From a checkpoint of a small sound classifier: 4.27M parameters, depths [3, 6, 6].
Rows from block 7 of a small sound classifier, named by matrix and row number. Rows with one number belong to one channel. Each number is 128 + 24 x the weight over its row's rms, rounded and kept within 0 to 255. All counts start at 0. Numbers have three digits each.
After each channel's rows are labels from the 100 clips, of 14848, where the channel reaches its highest value: "lies over" is the class under the peak. Only what is clearly more common there than usual is listed. The data: single English command words and digits, spoken by a formant synthesiser in many voices. In brackets: how many of the 100.
# convs0: first width-5 conv (model.blocks.7.convs.0.weight, 160x160x5, each kernel summed), inputs 0-79
# convs1: second width-5 conv (model.blocks.7.convs.1.weight, 160x160x5, transposed, each kernel summed), outputs 0-79

convs0.132:105132132128172105140096098146146144109130127169123119160129169123137127120129108138138119106126134088086098133111127095139118091178130164141056135141120134138130113117165122119117120106098136149131128196114120131111126116089130155151135138
convs1.132:148117123076140120100161061143123117153165131111138131153116118181143146087126149157112140115110154175109120123140094152126156115125152108128127104128187133109121151145115159089129156144095156109175150166147096128161154132096148139137114130
lies over: /p/ (82)

convs0.61:092131127155122114129138138122148146128144067081162119192124156115147142101097091075149106140143154172125169122078102118141122105117120121122084130171131146134108135186149140097132139122113168086148140161136158113124085155095130147118149159
convs1.61:168138111141116113090098089137103123188165190134145126167177155159122135157118174124122167158135117112109124118175115122157144125095099125134155102122146141140113112119119159114119140139122113115151122129143098154136128127122185108149106096
lies over: /p/ (33)

convs0.91:138114171146126151162131128100131135115165126157136161092158089123156126129138108098132129122148125102143082150131127152154128144132099152109096162102092105141069118102151130154138130148119093137153111106157163121143114120141097114101141110
convs1.91:122079164173095106122154144130168123125084171128149072134135147144136110081098137117127100103139148128097115140141150132119151085141096170141151057170095112140146111150124107158116091123111125127133130168145134130090134120146129099125131175
lies over: silence (91)

convs0.120:161130104104119125107085061125139128097137131116154170131123158206129128161121120095100105120126108148103145133164115107110134157129160077119137161123125116117128108171076139102112182156112096134107160140123146144120119107131131165083132119
convs1.120:096110123120125149156142137126106136163084119106123075121115147107106133061099141107115124110164139125108147125146093108138119134119079171134141141084119122106115147105179118131117064105105151139133108100116105079117144122093109140107129133
lies over: /ɝ/ (32); /oʊ/ (28)

convs0.5:121184136134136096130158033127137137093104123175140132094106104117167128123139125096128098137133113130124110152178145129119153095122151152140105132063095115126150117109145128147145133137123114128146129053115123146119147116146128106143137136
convs1.5:154111160161144129177153100105133136132129121127146099117157095158129146094159188155137141152167141123152109144122108134143104130125113143138087128171186121153096128142104129114125111129108143146119110145100128125104163094118109108099145154
lies over: /k/ (35)

convs0.150:161145147151149113107132104099133118076130141129088120137135137142153137126134129132169140155139100067146098145154118126127155108143098144134114128166169160135100138132088114112125126096148174148127112190140141126120099122148142119134118128
convs1.150:160109165091126135116141020152161149154162163114126162138150150124156116145132114152076171147116132155138141102147121099131114140139135100135144123101094145086148097150154142172119155167092107127124115103126109110154096103105110118090099147
lies over: /p/ (78)

convs0.157:143124117147144134144140106082132106144109126086155063125133103144095147158161153174164135148150098112170122118168124109145119138144151165130064136129126112145140117124123124081155110117149135135128135037157148129142122149107134098132140106
convs1.157:121128165125130096128143139213170127087171115125110172149161135136145175117100115095135148114124114114135124095101207160153126073128094112128131153139115121145138091119119134111129107129122092131119150078114116129097112123144132134135132121
lies over: /h/ (28)

convs0.152:125128117141116102183095075082153158140151140091100129173132153119081126116111106102104123123146170147118102145114133145139111086167119123102107130116101104142157103135071141138126107108114135129126170206139112101159132138148119134130114120
convs1.152:127167137112123157085101071129124111115130111125140140108127145091127113130129166143157146098133114107108134146146139116097157149112124078125118111179116152095128128133126122098073165121134149135127120101083155176113073117116126131125131112
lies over: /t/ (45); /d/ (28)

convs0.33:079087138142104134149144112133122101118150079133192151148138138121133127139080123106130160107187181101155122155102084109118095074108157130137134146139082129149063133086094117098139121141111167147121134124134128173080136151109129157121148123
convs1.33:114170149122149133146114092127130115108119056142098106102117131088138117156121107169116126117069129134120124136083133107127101216166134086094121096085128135099108144103095124148132181100119125156125141066122140123162117132098138122112127102
lies over: /ɝ/ (29)

convs0.22:130104175120108130145134061078103155107132135118085120176148128141111142133129152159119133153108138125143149154191135147126101106114096106126135148145093094157139127143123075115099123104082130136163137108125143128104122137134106186146125139
convs1.22:132121160147145150110127135147157118179108166162117145091098112163131136145129137072114093161165128155109120157099139141116139120139139074144128122099177122175104138091104135143129098145121124115145123096163086099165124120103057100110115172
lies over: /l/ (25)

convs0.102:132073160136141096115099116121139092143138091141146106138128083123135169138156081134136126112125074116134078143139115158133176179142132117139083118104086137147141141127117164175156119137070076145112128149143128119124150147120129108138131170
convs1.102:109111163110087143127178123138133116122140166184077134111141109110115101125130160127136155136146104115121150128131148155110121082147132156098149139125101095080128100139147125134081131114131169070131206143126126191116113174112201167152145149
lies over: /d/ (39)

convs0.87:165131138144120139157080123136133094191139104079131115105124190136138163106100126123158095095130116136153133139136146175109123116112109165083111148126130133121126115099133107106136141095170105147162107160115122126167126120113153118156139148
convs1.87:162136130131120092137148129116136161115181176092136120123118146145126113144172150129110163149123153090137125118104122095109125104144165138153141113108096200115159124134078159120180110121147075136137104161154118110142115135121120077093094097
lies over: /ɝ/ (37)

convs0.106:115119158151124105170108124101133048195114146100140122145117143121065123120126105132145091115123069133125174126131117146121130095136172147080118144130121123143091158163138120173134152110093111126141141138153145212119128128145095146094117131
convs1.106:146106158139133076124130109139153096085163113119130126094163114129167128091141144107120154134121132124128107152128129128108136104125161148075137147121148147089114139107111134129145077142110127131113167174086136130159158175159141112102175126
lies over: /t/ (49)

convs0.137:135085130122125104112112100107147111169133060105137145149128148120103161129133091135154123133111161105129180158102119184125121081125150158111103116149130124162131126085136103117122086052116110126152117135130140159117111153110101141141142159
convs1.137:144114142157115119149143126195143114158123225151138114187147153109151169139123156126115153108097098174166159140144107137125152098155091141121094137130167116141147140187129174113121112120087138154128119115148149133141139125139193120135137135
lies over: /p/ (27)

convs0.80:105121097140147086135138148143170111160147111119119173082168100100105143136130141148116134135115079113113105158142158105133168147164130117113117117104096116167141145127096109149119140064148091095149132150115136117123142094088152137127128110
convs1.80:130100113133113124163148145142150156120091144139105097167132129135201148141174124118131198129159128147145122120131128160190123068117120140142141148126176124123127139158150130105149132134115165113143121125130133118124161136160142131141121188
lies over: silence (90)

convs0.109:154152135154104107114113152119103160118105152154144124094113130154097127142106124138122173133142161131111121144094161130117136098111145142106124152079123112118145126090120153151151080129136177106120146212130135120162146127125097125107115142
convs1.109:134111142111089119127139140134097125162173133121137120108120140157136139132188127124144123082131139137128142129112119150138166147152078118144093124161170151116147117161117134121120124098155072107141128132110154131102139109150110086125109111
lies over: /t/ (25)

convs0.46:124140129155120101102115082167139114148097072133112113140154097157148128123142133113121126107112133125124106136142091141144125115132086135173121155174141102140139125123149134150166086146125108130105145152153174085066158135144147130088137116
convs1.46:108123102114152141158150108107132137129127110110134133121086126104120080141122098089067069124077109158133124115098138137131168121166111115097145121105131098111132109121138109128132111120083121096146115164148095147174154134131157133148130132
lies over: silence (92)

convs0.94:123104182142132084089171101104145141054155181132132123114101107085138104095111131126141123103131126102147117138102146108148102131134143138127155124109169139116129135119122149113127140119123136133161128127145119132085155115141105137165132086
convs1.94:119136107115125131131103123071117112074111132130113164091119113093116102177141135149133125118116115098120109140117139098109093116084138101152125130132149129130160144138109112130105178168134172142121100105088123133108103106114048133140152083
lies over: /ɝ/ (32)

convs0.76:129116107127137141101127114119132180071116122089160163093093143117105103116141108108186122129162102051118122152096097111134126126101108177145121117118107085137153124090144116137162105093150123089150136097126157103117157125183151110136140158
convs1.76:183170151183164178113111151125116152101130136103119155090158104140110126113137184137128138089115143085117143113125133105132162131123129118136136139081136148151163124073141135105116153140152154145130124149142132127120092125123111095147150124
lies over: /oʊ/ (35); /ɝ/ (27)

convs0.21:117108124145112140130131155127118124115099147153073150152096107156130123114117124076141120146112122093151135133157159131134139111155097129144135152127161104116136122149126135152130114133129076084111162149161125126140142133140104156133133076
convs1.21:164115113116148126132132097119128170090132118114145131126133119145079097132122099177111100136115115130107190116098104165128146122129102103122103116108118113082117105088154141126088077095120128112114098116108138117151099082091124108138068141
lies over: /ɔ/ (28)

convs0.31:151118121143135078122086116131137084108113182149095068159103146111105129111101138089174122155148078131145120131134111145141138111156129152111084131143161091160122126153115136141136148132144107136144107113156168155162113117126149144141152133
convs1.31:168111135145128106091114158096133156138169114136123177101154135162122145160136113134093161130111177122139108097138136114117115128156139121108138145127126136148169160134141154139161135110125129110149136135124132151079113166122130142188166119
lies over: /p/ (29)

convs0.145:152084116133095091136086115100137135120104092147152163110116114146124148147127076145108137152124140154140078163168160131136109145146112176164109138147114125119102124163119063132145157146158152138128111088139120160130117119125090118111125142
convs1.145:108147185155111153129098187118157145170099180102095129148136150093092124094138124122144093122107122117124131114097127113138148153130137117105116088123109151101144138070133127140146113080165139076155142155135152131153148114117114093122124156
lies over: /oʊ/ (34)